config = dict(
    vocab_size=35,
    loss='softmax',
    encoder_norm='layernorm',
    encoder_head_dim=64,
    encoder_qk_norm=False,
    text_encoder_parallel_block=False,
    muon_scale='match_rms_adamw',
    learning_rate=0.0042,
    warmup_steps=550,
)
Rows from block 2 of the text encoder of a small contrastive image-text model, named by matrix and row number. Rows with one number belong to one neuron. Each number is 128 + 32 x the weight over its row's rms, rounded and kept within 0 to 255. All counts start at 0. Numbers have three digits each. After the name is the row's rms in percent of the matrix's.
Before each neuron's rows are labels from the 100 texts, of 14848, where the neuron reaches its largest size: "tokens" is the input token at the peak. Only what is clearly more common there than usual is listed. The data: drawn small creatures on textured ground. In brackets: how many of the 100, against the usual share in percent.
# gate: MLP gate (text_encoder.blocks.2.mlp.gate.weight, 848x320), inputs 192-255
# fc1: MLP up (text_encoder.blocks.2.mlp.fc1.weight, 848x320), inputs 192-255
# fc2: MLP down (text_encoder.blocks.2.mlp.fc2.weight, 320x848, transposed), outputs 192-255

tokens: "scaly" (100 vs 2.9)
gate.718 119:170152133122186167150092096105103135103106183171113140152119166173184195138119089137197183130113186117115100168128152152099139157157143153114155163119154131118136125130193115164100144161153163
fc1.718 122:132125205112145149130123127157108170148123124149176142124098108079056094106122097092087119151147054120106130064192108082122182125123116075134122148156120113124117183103147127077194123151086141
fc2.718 111:147135163153080100118143157059180147167106119060128135122143109082104152079109125164086182121194164136182073108147169159167059097090109126215083098151147180085123157087167204094124129097067113

tokens: "black" (100 vs 1.4)
gate.368 101:178121166093155139161122131087138194127093125156128142127123141137128183134184148134150138182079088083142109098118093134044034156121125125117090177136138114109126095110084186094133134149166087
fc1.368 105:134051137138122193131151167186119058149072163170164126128164164123130089115136131127129093104144080152104180178090105120128185129100130135106144116135145088110093192114117112195119085147066154
fc2.368 081:137158135131165143101150161135159109147178100145105141075167122196130156082119091172129129142128151130115158144137161113127117163126172110135140153117130095126159094071128067152126090146123083

tokens: "white" (100 vs 1.4)
gate.688 136:152114095076157164144142156157095146152154095125169105110086133164191114162104168075107165189079082064110113068128087141140163148127083153137086110063104162166162146133146104098157151147090151
fc1.688 142:089125105161127097075155114180113127144102132058142177115130166142097171099126075120059137158093152069086123172106160152071160155151134155166125109115125165134098087098135169052142119164091093
fc2.688 149:164143120150229115087133119106127116167133130168086140095149091097125165115085204111126159137105124121134123127137096117116160110141137136148139167138091131185126158198153147146067174132183198

tokens: "striped" (82 vs 2.8)
gate.124 050:130143104109151131198114133110120173162136099174083093162092103145133127130137148135116149162225096132093145105074101141098106128059162105157079111145128192153078138153213120090132124128148193
fc1.124 050:160143051112086134145093108173120138085147151176149133136123150107115119151132136060131148182117095128138161117155085100099160130124088141143057156098163163126179128099201105147149106141123109
fc2.124 040:188124106138081096127144184141167133135150168037120188117135155071152096192167095088113205146183126136184154174157096135172105115106167186077105149158066177119126063102134119074142130144093143

tokens: "caterpillar" (100 vs 1.4)
gate.669 184:155078091108117138123126125141179074178174122122095114123150202104167086082196097125061162126107107134131172092124125141174157123098182179117144137130114131117160129082140156118076151064101099
fc1.669 195:099192165144125151156128077133084151077116139143129129147109053154134202176085157136167096134138116117126087134148094126099116106160094091140122108145139113134100125147115074159141116185166162
fc2.669 192:059165151141113135167139131128108103093092094141123188103148046141106169150093155108133132109171105122099088114104122101114111114159104132153111111135135103156117123144106099141156117175153174

tokens: "butterfly" (84 vs 1.3)
gate.724 069:092063149124129142145147152068141157091138158146130117111053153102101097187120106130139083146165098151139117144103060141122157127230152055094153078164146050190151131131105126093199124137097137
fc1.724 061:136142145119129097123123150159102097146079157121191129119173188127173149114122117144089172142048170142161115192145121136181198104136141194135043145126136175095102108089146192190102112134086153
fc2.724 059:161089204085146080162154144152133119131098178133125143044140096158114081123187169126126148166160145131153149137121163059175079119149120148177147128154102097114171155145190149112090170104179120

tokens: "<end>" (78 vs 16.7); "striped" (22 vs 2.8)
gate.332 027:138153139144105118132132196146100155156144123108103100133097186086119114187130133131156159134148165105125138126064135106064135115126128124116172093111141163114111210118102091191157128123140137
fc1.332 027:109124096100128104135146172190080093048068191157129160172110135117106072108155083167114139102106137098146080123191139110135139203198119139139103166171200153150147119123167117130115112145130066
fc2.332 023:113102134217071123116146137169151136135175108141125068119144123149133091142137118131156062129077159092130142165126098109170127101081119097147128119145147151111142113141114150102149101187093153

tokens: "black" (54 vs 1.4); "<end>" (46 vs 16.7)
gate.575 097:113103166121099116171129137143102117091114105099097073140076134146115088127181091155133142130125109091099037140159094138140123088143096158133107172148148055136189144181099078179156154189138162
fc1.575 104:135182117119130117096130112082187170150090144138132147139187158102161169131122162166107160130073129186207137121118120139082084155128156114067137127122165161125117102098096133092136113086145059
fc2.575 104:179126122135122135122126128135155086175087112162041185181161074103196124086158190083108146092106156126179160113098098092084117134144128183086067079129127182164133046109084142125110133081088110

tokens: "plain" (100 vs 2.8)
gate.531 164:156152142121144113159128159110142173146127157090124127168122138141174104113088169133137172171112106134154117101149102134083161110136103070125128139096138135121109129122127124098090125102149175
fc1.531 162:105111112135111104068138105173130059128146092180104129097141132115102155150180093123124091116136147128135153134109152129185092147135153178143143144125105091120154149149122141181168164138112101
fc2.531 193:131093153103154073117143127152174088123127144136091158083140101140086183096133141141121088123084110140148128120133114132183126143117204171137087095075098180169132174158108127143132180122151130

tokens: "<end>" (100 vs 16.7)
gate.254 092:080140113164137118127140153052170112112135162123149200165142138085103180099127175175082199162117117094144133109143101129135194127125174126163140112099160164175072117149140163107116088150174121
fc1.254 103:100170098150066101094127110096107176157141132098138191165151097152105148122122120099131136167105153100138129067140083131121183167194141130139157114099105132194076147093144137114107128111158089
fc2.254 088:126186119142116084156125141191161087089104133130108180115187111111145146106069131126120109107073146142154100126138098108041101158097130127133140082158142084132124066145138156112101127115148125

tokens: "plain" (100 vs 2.8)
gate.125 140:161097157174161105151129151112081143187152156113080104208107077131122151169103160180162113183107115140139098102155136167118161142180119105093146113156156126119067175141119115153122066107101154
fc1.125 129:174161128121135134067111118106165183170137104170115148207119106122132118141156081117160089150098118161091107123143157191171142130132167062129102134155176084127138125180140172106118117140147099
fc2.125 117:211128145165088169148174157124107064117142121164080172109102096173053107156156109169133111171093108134131135094132161136145162123165135159141117117098105150155172132147140182150155106158133095

tokens: "snail" (100 vs 1.4)
gate.188 047:154104143145130111140146057132114114110113193145079083154123101127123150153129117135115186090107122160149107187075067163086153105130175130131098145109098109122139157146172163192113128150150141
fc1.188 052:148076023137113117068134153142184180156156110135121129127092134122102084068123124107169076133122074123154140140086154117145084116095053151105143076110145107139097123119152100115068168128099110
fc2.188 043:139153131111056149056101092132147157154088097106108197128154168137142131129095127131156113092102112144197106117108086139057101097099136116136154114164130117122120056171168169070111079113142114

tokens: "striped" (85 vs 2.8); "dragonfly" (15 vs 1.4)
gate.63 074:099110114150102126161182136068108133133210072167154071117134137128177154103159155167116085123144143096147155092084144141090089116160093130121107118119112146185140129105117152068135157163159050
fc1.63 072:143120135159134151108115157157089122166053083097116107120098099104090107178121140124129193139122125102112119155161122119131188143085095137186080097079182205091112137128161091157150145138103174
fc2.63 073:103166192132140080111122173192095122120143066129130174136142133202154090101124143101120135135070174136174153146128135103153176130090210059106176132118109109073113142115144060118135134152097053

tokens: "fish" (100 vs 1.4)
gate.234 039:183129107139089119122186183174120172076085111111184081129141152077125144120176110117141123182133179115098134108144114105138094141125141144176126131146157117125114125115090140152106064082102151
fc1.234 043:145097103112110131166206165158095168139122148144156143175173108070105126100148079130125133179131173099130114121068142100136133083106139163165058104156128099081134127104095100158079090131051068
fc2.234 035:129193122097109087075103112124103114141178129132155134146123178150166157132018139120128142135162162155145146063184114131168096118189085116108152142135182129051168110115185124152100127110081161

tokens: "scaly" (100 vs 2.9)
gate.258 181:169138133102099143135108113080141116135112113142143117129125157115134104164151083109137138077144169168110075184120179149173172117109151135101122149111129120136149075106149110165104148160120114
fc1.258 129:160134186140101131174164139172136116119144107104094185190121098099138097128132137121092178119121100106178101102136120126120133116092151133115065103143145170115153090086047175153159120086118107
fc2.258 110:091130144170048143123169115108186117116122082116121138127127063114056131041024152153099111081128108127134125092157189095148132126121097065172092139147216124115154118139091199083206206077129144

tokens: "white" (100 vs 1.4)
gate.289 043:086120185197084141099093112119152124117088120160091134070155088081142087150145078068149147136150126130142129167146083127200178124088128191085106139141107143124140107120113153147086177105178161
fc1.289 047:173045109078232141133106172169146158177101144084103134147097057122154113084142091161091129118079135139138128142078165110121173108166199133134106185105134139108180128127110157163065182115088131
fc2.289 038:150174060187079103111181088124078167132073108147145169108170081145173104122140151168099093121110076152165109176087179121098095100137083174068077103084160103140104100147139108158171093109137144

tokens: "caterpillar" (100 vs 1.4)
gate.406 146:146099110113110133087127113094180095141138086135121133127115217073152044099191068112085133085116111178157159130091164162182136139099130147089128165148086115105110091088104161112104114119090122
fc1.406 128:154112088093138119102165135120176120148150144131142152067099214132180116119168129186113098140116164147137127103150133122147152124112168156171171164118141172084138127086127138095119138105095115
fc2.406 104:163124080092163161086123158073158106129148147129112106080123222142173127040119103135136069139113126082166165133122117134147205141097134128131154179123146114173088083088150126127098158107135106

tokens: "dotted" (100 vs 2.7)
gate.64 057:100121137129195086127127176129106181108139145084109119135157077167178121097099143115141166156075138091172123089138096128114167175093162053164143097099117122098159180173134104102144166074147090
fc1.64 062:166143065156065177075096159108121133137131096180156064153164144080133151157130135155105112106154126127147101108084148114121115103151060131075140150138147126117076087158124153106147141181127122
fc2.64 051:068160146119173161126124131118175081142119142100135171141155189037072173059120145165098134172123093117119123168141124182141065111137145165117135125179100144084173101123144155136145131190085128

tokens: "snail" (100 vs 1.4)
gate.764 076:119107128158159125148151072141140072134060207146109086151153123149164164114103111139164137085117153121092115162126121154106151115149127147143153130140138160148112138124134119176114121089076106
fc1.764 060:107135090165182131078086188127159168165112054136089156134113123115077120140111130142132098134104118127187161099110154118120113113051097099118120094141098118194067134128138157178085158152111101
fc2.764 060:172131145134066171125095157082085199116110070156077120130110125154093144090101152141117062107070075107150116073094116109097110127080089105119095081144121145123153103168135130104069156146190145

tokens: "white" (100 vs 1.4)
gate.701 184:105175126163112126088149107072138094129136122149107155113103122107148206214148132087167074102183110098185124088198098098180150115113052135140121103122135080138069114100080122101117141145160163
fc1.701 168:092201140150132118065163098085113072085152135145148182105167153090133174166161122110140085099183104152179118089185095140182166117125056147128094058151126115101104133095112164115090130112153159
fc2.701 188:085132161151181142152148134116157060113190185157152127130137200152111145178157126142162117143131131126165145119143099108186158134126083178149080128210153099084174137087157146146124163132135145

tokens: "caterpillar" (100 vs 1.4)
gate.456 094:106050125140149062132183137068125097192153117137123157086100169104157049164131079112155105091135115098124144119156170167136107140139216165116115137122102166168160107119193159075110161096075111
fc1.456 093:093057103148113151111124106093091100122087154104118137085086129130095115158115197111139076111157119160117079098158124141157107116186113098109091135142138113164114099130158144107184128126122136
fc2.456 087:092127149143142103184122126166089112090093113144148156135130145155085099126126150104110096135135152129168145164103138095164128100114103132098165091115178128064167147108112137140145165115186147

tokens: "caterpillar" (100 vs 1.4)
gate.5 173:130124115146156115096143128135146099140174109128143124109144215093174062080171123108042134122115145133127140137121146117174166129127143158123139112105143181106172138100129164129087125053105121
fc1.5 163:169041076130132142075138137128186105163175090122137109113112181117153112069161133165102127118083116149113174106099160143168160155117145170097125134117142089124109099057140144158091146065109107
fc2.5 128:170068088133128137115121149136144157181184142107104114150141206093159066123158093148097116160094143113173191105138122134148176153079147127107100152135099136100142153115101155117090108106123121

tokens: "<end>" (55 vs 16.7); "snail" (45 vs 1.4)
gate.635 148:146150149116099164139070062132116105139085114167090143138172132133176130127079139094062138065136119099104147106108141117164149112139143102124132123107129079140161095154092121153124122137109113
fc1.635 131:169148111140166112079161190084137160110128166086160162098105137109059142103126107097102096161124154149139099137176122109114106118113127114133164160107155168097095148044169109102083187148194141
fc2.635 195:150152130090136121151200142155110071156141136168085115115146093127102121158157095148099064090096174159142146116132144148134102153108102122111087110109118145190107128121169162107148139177122137

tokens: "black" (100 vs 1.4)
gate.54 060:153114157131092178097108169131150091167132128149122090112125137133202140194128115129144131115083075130136158086123137077168128164067075186109076123145084119185098110167142138151176169150070122
fc1.54 061:145117139119092097095143115115142100094145127131102125112090098130104086143145097092139042114140074136120147097137145146166133103138171114124130082085159092093121112065091121068087141132140164
fc2.54 051:126186088147034125162166117122081217111125143126123124174115098104102124144124088125099136135151196108080152138137137065130181074097088092128051173163108091182130185107105155139119123160194069

tokens: "caterpillar" (100 vs 1.4)
gate.675 047:116193070138108114149131132076137119198131165090109095124091166109104134107079108104198152094117130079126174089114122096151174109116148104067156122113113150103098176120113124171159211135188136
fc1.675 050:133165136100156093137119141107145149114160149064111136134168182102133155100172105130132155127128073147192091128113185129101149059136146114122178136116126155122158092141139135155111102124140179
fc2.675 043:111122091136165115058151101090186093140130096144132143155063146255058167127134124123147219138116094089161104094164145106081146113113126206119118106127097166154120094119126127129144131146101164

tokens: "caterpillar" (100 vs 1.4)
gate.365 082:093073079120122129083105141123179098151129130152118090114116219103200063057164069090098133150125121152154173131137137128134123101115153153153155130127105118078133074108139166081084149117067085
fc1.365 081:106150153122114183199114137126096117144134110163074166108142075147110172175088157140151142096123099115102111177137128127109087133135151089132141085165138165154165144152128062159180144139144133
fc2.365 056:129142178154146110128172137120115193108083136128117138157157030088112169255110131104152188118138097126125131113133081142100117143211145112182148111176144109166134153130153086128095104153136095

tokens: "dotted" (100 vs 2.7)
gate.459 045:089168209090163096133136105157147159088117145138148095119141128135233113174122113100154115167100112177121096154122127136114122142127153117167158107131158089147124129146157109127124157069134153
fc1.459 046:143125117152113172122161110093098179183057108130118145168128112081138093122129130114123184102170163100122151153087078105080171174092114137089116121155100112103150123142091158136144147208126128
fc2.459 038:124106065108131110185100126096125130071151126085144136157146165084114160127107099139151071112103138091102163123146124159172157150155121078106102158135131137047138078099124118127144075190142109

tokens: "scaly" (55 vs 2.9); "<end>" (45 vs 16.7)
gate.161 048:101080100136157172114190152111112106065135145120163099127111112159154146182088097112113153209205155098151141082108111139118151073160119112102128182129108140123131152167151070107103148105145136
fc1.161 053:109105145129117114211086147132148128163157135115108169106119173075122126162152162154144105114155094194112111108161136156093147068140138079053099175118117098166106171114156100133114098134090139
fc2.161 048:196140152153055115130123156072138159128167190125114146123165129085143150175170148152119193107177065119144147096151153151106089067162138166123066089169130131143102143119140185163135111085035151

tokens: "scaly" (100 vs 2.9)
gate.146 079:198154083108198126120092089137132061106169102120105088152158170191168148146139126117130122115134105127174058203089125172162140135137079168137142095123173126139131054145135090173083134165138157
fc1.146 091:106108142110057088157121150135138195121081150088163193156071097096107128084144146114101165185122089097104211046160124059109102100031134140122105178159123123113125180110064159111184119101138124
fc2.146 073:051119166152107096110088167124120140113151125106134170162080104128151132123133099105108112130041112141115106117131148127160115084131107108140128139175143160096120071191112160115161125076103137

tokens: "scaly" (100 vs 2.9)
gate.586 138:092117127123120130150132158074159118161135147124144091116134145083185147121134130103163134123141128171168172167054142158121134119126077090133152111071112081185115081132131116128146092220159106
fc1.586 150:154120076113155104113097121145110162152032122168162135135141095143100139141099133177140113091138151098129109185127161117143156136108141141145105151178173172097078161084158103170088147085136127
fc2.586 115:163107151128151114137090141118131112147104162134136096131203132125154133062142211081163150163176094111123101148107119116127142065123152045118111107131158153108172177156129092148087104114103161

tokens: "white" (100 vs 1.4)
gate.248 027:130062158148139092155196162136107110096142128192087104105140135160084184165182140122115143118105098130169080127103115171170131149095090136127141141139156101163069090143148161124145129127169111
fc1.248 025:131157162122124118121105093099144133077147094097135126129216110123139183129129117119200102116110127139118094116134081119196118129088084144114114068135126153176109130093103099145106140167233131
fc2.248 019:179128130192117169206137180075172088127098135158057138108091180149074165121128108132135125120092103109145089132159128106148135104138065135153147100209146095123073139128123184126156122118088102

tokens: "plain" (100 vs 2.8)
gate.443 031:115129121146063128104132131132132162161083178116180153148145158118133136164078177171183102166143131112152174165154210096074100136134111087191158180179096144091103099125105120134168090158139152
fc1.443 030:152135058185091119148090145164129127092170105104111143145113112083124150066133118127138137210107155116133053135084087167072143075166102124077170080134130189126150135112123112130111068135112197
fc2.443 024:187190119096141046206143080148110101078067170108120096176178104107179078103127129126149100100134134144072102102151137111120070100143176132035135120102162091125119169071127144098099102142105139

tokens: "plain" (100 vs 2.8)
gate.527 075:111097131112168064164156117174135192069142132096158114137134112150133112143142140117111120098153097163158113110158095074076122086090083077150162099127084120131131163100108095165118062121119179
fc1.527 083:177090158119156162142137111130130131136112172191165120117118087116147116141106119113126147124182196101100111175118125109168088157131136179128055133115177096159103133096116121163138178125081095
fc2.527 063:098108119145106169051103135110168149073127118176151158086158129169137171118146165114037132138139140160129127139179089128175159155118185168103116131104110182099090179140101123225168187130179122

tokens: "fish" (100 vs 1.4)
gate.219 039:118093138123111139133168177146131134119128107189101200122150153104134154136119088119062109133104127137122167184167138106165157175194076188159157191128139138094156112114104143057135115101134076
fc1.219 038:122115134117098126133149140180126122126172122141157080128126148099155076073106122139110166150135105150134159134105127147142163138128165149134126175208116085174122159117118126146098132088095109
fc2.219 029:137099182112122096224085130171168153101171099128143064101148182112127059112099140114129103106111120147060065136190109128172154124092149070170110165146143183089125101154167160111142140105097072

tokens: "turtle" (100 vs 1.4)
gate.249 077:084071104155119117093152120134132188121078113127151121098145160107167110136165075185116153152104109174197168111132142122127173102165149121084108134142133102174135108123127166099154141106063143
fc1.249 077:145116125115104090132160167083094123125131099152168147115130167091131088143120124138132186140125098141164112138134124136134113121165130074102109122093105137136144128151229151130193138173068153
fc2.249 064:169109128089176129154125171101208150161094126107066105132084179091120046136127116067112142179145062131184165163095127117104092110146097076129137116156192136115092139117141085137116156153139143

tokens: "black" (100 vs 1.4)
gate.358 139:167100185080137098124084171128106131161098174186092151142101159112135165116146139100158164143090079100145150092117094067107127131044127133097113142164136076142137115114102163095136119128179038
fc1.358 111:172059133158086157113154153197113088140125165218147181154181123075036120077116132125131133132199121142089135142126188108167186130089153123139122096109147102087138138085118105145103065123140053
fc2.358 094:089124112117171152156127146156142107091115114207140150138158087173174128078149104105181115160143118124048142136111110095057173138078129077092152132122109066136140127136107107101080075121120135

tokens: "plain" (100 vs 2.8)
gate.490 134:076130151163116111122125155102123189168109108050125095163160125143165151116120166160139194156066115150112124088142147181063129123107062072097180108184159154144116107123165145087101061125110156
fc1.490 107:072106117138139058143130177100121139148091107081136115150159064112156179107094165176183127149100124162127116075174133132057149112127099077139169062206138172161112161125114122099115062073134129
fc2.490 130:137202097139123100200106091144102148148161120077139106145141146137157101133138116127116168118089159136132120139136187114052133090115080078084177123182175092118122074110158147081123058157123122

tokens: "marbled" (100 vs 2.7)
gate.395 087:151170140131141109074110097118151103144135117142148184096114170114114129091122185057133123120111074105088074145144116135167161114117170102118105111130174145147164157163176149137166128107181174
fc1.395 074:109106147155143102134117139162116136106081123069135130142119128092120137187111151117086173086117146109173093146116130128135108123160160133077168145120160135130096118191126189126206168122090160
fc2.395 072:124119096119149085116090079064179123102107161087117119091186086094161173091126166140149099119080096134155132177121153122143118068142095186108066114089112114148185096131157158156167176119136160

tokens: "white" (100 vs 1.4)
gate.750 052:152156061192094141166154164145094138146156107128183079198105169127115143109077065146157148125120160106129132160049124154154122126176077100122105164106083121095100121178170093148146137140129091
fc1.750 060:138170122092144146109157134144160059156124123160128111136202112172166123138122059118170142134117185147098110135145169154132095074106132142139104139147127104102081146146054103138073133126089114
fc2.750 049:135080167073178148100148112102122121138142131146107154188081153139177143163129134099125122109161155185106090111093156110186074093140159137163155173171113126169104104100193138190081117057194147

tokens: "white" (100 vs 1.4)
gate.745 149:075070147129146102183097134098054142106163143118103128088149189182139130117138053172187114149048135094120135136119090095109123104129193153170160194107104126122119116126130106145126163090101180
fc1.745 141:085083137132160119079105112071030117174142114108113156114134128114081139110138086139119127114111111122152101088094079161106129128130182133158096145160092110161168143129153172151080140113160159
fc2.745 128:178089170146104158140167145154137115125068151152118113060147097060129114175168121130148104130132080144152097091094114094117083162168132144104126104138112116124153128119184208135057167138161167

tokens: "snail" (100 vs 1.4)
gate.3 058:164107133136143104157184099119162111108102189063125075117158136101144164120147108138172158106185143172106131144099137176136185113189117135131126153156098098075114103106096122132171170092126121
fc1.3 064:138164154128141136063067187125150155108118104171159177109118139160126096119112181099125123169128103084136129112144127107161129153085092120133130104140125113169142102136153141059053106138103079
fc2.3 055:148164142159145150093089178109101180177117072150055110110091149167121072153134121112156092138096075102151126113138155110112105130133107108100157090118172127159093114149070138139108132150214191

tokens: "butterfly" (56 vs 1.3); "<end>" (44 vs 16.7)
gate.191 033:127161126162103105177158153131130153125192180089080156095137076157126146159114149158137073129079154115128075160144168189112094132126170183119120177109113150124163139126117124192116096089105169
fc1.191 034:115186103116132149174133121091147146115114152132091130097133051125123129162111100160087111148119168109143145147189149157139161126151174122089135113096136176044160155076131129167133104121134161
fc2.191 027:068075099089152095133156103141097127152045125110143107119125190121125190109175149074092090117121158136131118142184157128142117079123112061143122150103106134164096152120138138125121126119129122

tokens: "black" (100 vs 1.4)
gate.640 112:132084145095123116164110152149082143124102191166070189125093110145169151080146091081158148158079102061129121088109089081057138172074124103073104177147180088104131164134069181101131116155144084
fc1.640 093:137088148203123179120120138175111075119123146178143185150177074140042166037123041162158147155125123110124138098079122111160137151093107120087124172128168126092155159076105165114099075108190058
fc2.640 082:084151091077169153149132137139129132093108178211114085149170115160179169117127127118125101175105125115078166095099048103054120153099165145106135109131108092140141115121121128090138117139099127

tokens: "dotted" (100 vs 2.7)
gate.429 107:089123109168147104123125108165168177158131071107086075128110094178188126176110141103157134173107142132119132086186143126116151087144128093123115083068121064096168156109153022137087116111104184
fc1.429 128:157146136097101171166123118108119109118097097137192145172118184090109114126145119154110129060165156130163103134086086120112148148143107151108118166161096195135076114145079192098138132164131117
fc2.429 148:131133129083161127188135139107141144150148133093161177107130188124076178069076162118095144089154104087117147142157143131150120142138094129134119089188123157043132053120168189090136114177120158

tokens: "turtle" (66 vs 1.4); "<end>" (34 vs 16.7)
gate.326 052:140102099153146169118152117184074193124128126152186095163167142157132092134099110152150116116185184094160118062131147176122143123089182122121124111093116127155141103150107117104102173110137136
fc1.326 066:160142148061128082108123117093172070179132142097080155072076152075090081096140107160112118130097110124088127193131125150136166120113110122164140095178120110115150120125160141108184155121111126
fc2.326 050:155137110140116192098150094205152160112136157143165112154149127118110092129168151058142105108083125159111146083165146145117141114192152156124086143058092119138118167106175084140120086179149090

tokens: "butterfly" (100 vs 1.3)
gate.659 096:106143105125117091154117135119034139163153124096140110131124138137161135192087124129131113125116143184097115154161128203133153173143138140133112130164160166093086067136100147169143121208072127
fc1.659 101:118102145141122153112134127142181096092127118161169128159135137156167094052174145080102169132140084099160130097110108067134081143114072123112105138107058154139187155114109116108086123078193149
fc2.659 108:153104088116154134113135141187201091090100126098124087109160059164163109070191106149140119165185138148114141136108182153111056147144185171117148099149083087132125048147115115104115126147141146

tokens: "striped" (100 vs 2.8)
gate.139 064:152078125121114115178119147091127121094178140162079132105146114081137126159152148188162105119190146137086166115165092133102125095129171127091090149148081100188086194154121095089131090129110134
fc1.139 060:112120126134076153140162125129113128121156106144169107154107064133128184061155141155155091168129077121121097127116112071105098077158062124151205107181119184155105104134108163137093128139123103
fc2.139 050:057190091190180134087131125140071187171129109084154111165077125154105139185101110070110063067086189117105156126103137114136148152157103089102168160121103174132102158062098128137084107164159144

tokens: "snail" (66 vs 1.4); "dragonfly" (15 vs 1.4)
gate.212 067:151104111113120141140137140098112130134175166150158159093090137120112137139120082168174116097140086148133145108132118110128122174141197133086078133128147090177069112148095111087144126161110112
fc1.212 072:127077111149119139129112148131155079043159129129074105131067151123067128097159113135144078079092090147101137138096150148167126122121217092121115083113173048172063106091144104082159091127123102
fc2.212 064:127123093147122138143118112063174207115154121133118120147123135120106135109092064147137059107132158161090152102142132222093146137132138136090147160175066186151179089103086088171138119169137135

tokens: "turtle" (100 vs 1.4)
gate.513 057:130129083162132144163139131133192183150109102145161143154092169134109114105142117097154107153165135131152139185098100108145094149106138128148111152120087164094084134139160096112176131145098176
fc1.513 060:122107108157094147108104119155152123120078105109149090103114179070132102049125073090133138140169117178165188149152166126075101178128164125144128128125098140108112101178120068118195104167091113
fc2.513 057:131118080156105197164147132162118079152095124107117140152084184129108090112104128120124130154135112125191149161133105107091103116146103091102137110097142146097084144111089123057189130128098151

tokens: "fish" (100 vs 1.4)
gate.573 112:122117143159091122096116132184147118166122130126161142174126151085185079112158083038124131121100110098146157155141083139186163099076115152118127163073139123138143061101093136101098103186102154
fc1.573 109:136127102101150067128128112071119157103177078143089173160073063142112132130137114120133144176127155141150210114127110136132107127147151107163097110177134119161154132168147176117157183130072139
fc2.573 111:150119123101093135112105216119154112152082115126089147161184111113126161107120192100145175100112147130107113146112155104092121106080152084162083139106128135106139136150160119174119150135170166

tokens: "white" (61 vs 1.4); "<end>" (39 vs 16.7)
gate.175 039:122130096135128138158149126111166123051158134146090170124125135155113127152086165110193130145097104173110175148136130131133173130117121162128138086109168072070128140063103200100136174193121178
fc1.175 038:141140123161136057066104097115053097142131092189073143138078110087110130138167093134092140095206096163170098142156084171176096121151090147149072128157137170141092136074161113163153103147194083
fc2.175 040:184135129164130071123123132160111070058159119095180144104083146201069181142161081156124050155158135149106179199133159082148125148173056149110121136169167125115089173104163153191124097157102135

tokens: "plain" (100 vs 2.8)
gate.392 051:092146083116125141129107156058096185083182096106117118150138095123174108139096156075165112163079111153168114121174033119081101151159089085144161080150121134139104098105160156130145112107125148
fc1.392 050:177155128143104102154106145122127136123119139063127145130104120127156110133121165129111118153098076138150125152167073095132154095151120135084164115162139182121090157111167117144149050081124191
fc2.392 043:181159086144135150168145153146097129154132143099141131155164140159148140118070089176130190120161135151155132128159171148100115105126107090148133154126098114089184073139161121140137114151104088

tokens: "turtle" (100 vs 1.4)
gate.128 107:111154049116115101131098132116152091101158102112169121088155133107106107064118127093123101084140130097152170171099137123053077136183186069101176157153135193100127082083146135123158067183107125
fc1.128 116:060141174148186116125155124135119094107144117153112142106089088167133148157155140081141131168151105101096080124113130114193132069079093132144160136178151128133145155122115150115043053128136107
fc2.128 114:133181129100120135147128158149115097076175169156149104104143102121161173178136151129175119139120116160120099097109119150172163169134131161126132140169083143130153134149140134128085121098136091

tokens: "plain" (100 vs 2.8)
gate.505 058:071154145109156101150114130141074187144149123087063126114172112183149107112091155117129178154058110163130130033121065116012097142144157094146176117144098175132129127122133123130103114104113148
fc1.505 058:114135137104208148099104125135094137150106129145122141117099110149091100132137105108084152130097138102101141167089104163156077165130213173164086124078120125118216142146157166161134176140167116
fc2.505 040:118091130065151119123098163102128130105091119208100155091132111140095180098129140124146112103094072135114089119111073140168098171134200185164098129134139124150125183125093143138165178095152172

tokens: "butterfly" (100 vs 1.3)
gate.179 033:154129170083104128183097097138092177112114112113132079120111169170117135112101163167164114115139146151139164153112087136124142149135140161089168126199158159119136083103145121164147130097153128
fc1.179 032:136158153116135157155089175130156198139093173106027048139124199130090171116066142159117198134129200134102105136115138126148162177144092112113133130123149165083142134092131129173133084071079120
fc2.179 031:147172142129145166192205080131095147138163113203098118164121120109142142187131176131203114134157118101170158126090084110164132115083192121132087101118154154165105079183050096106130120115120114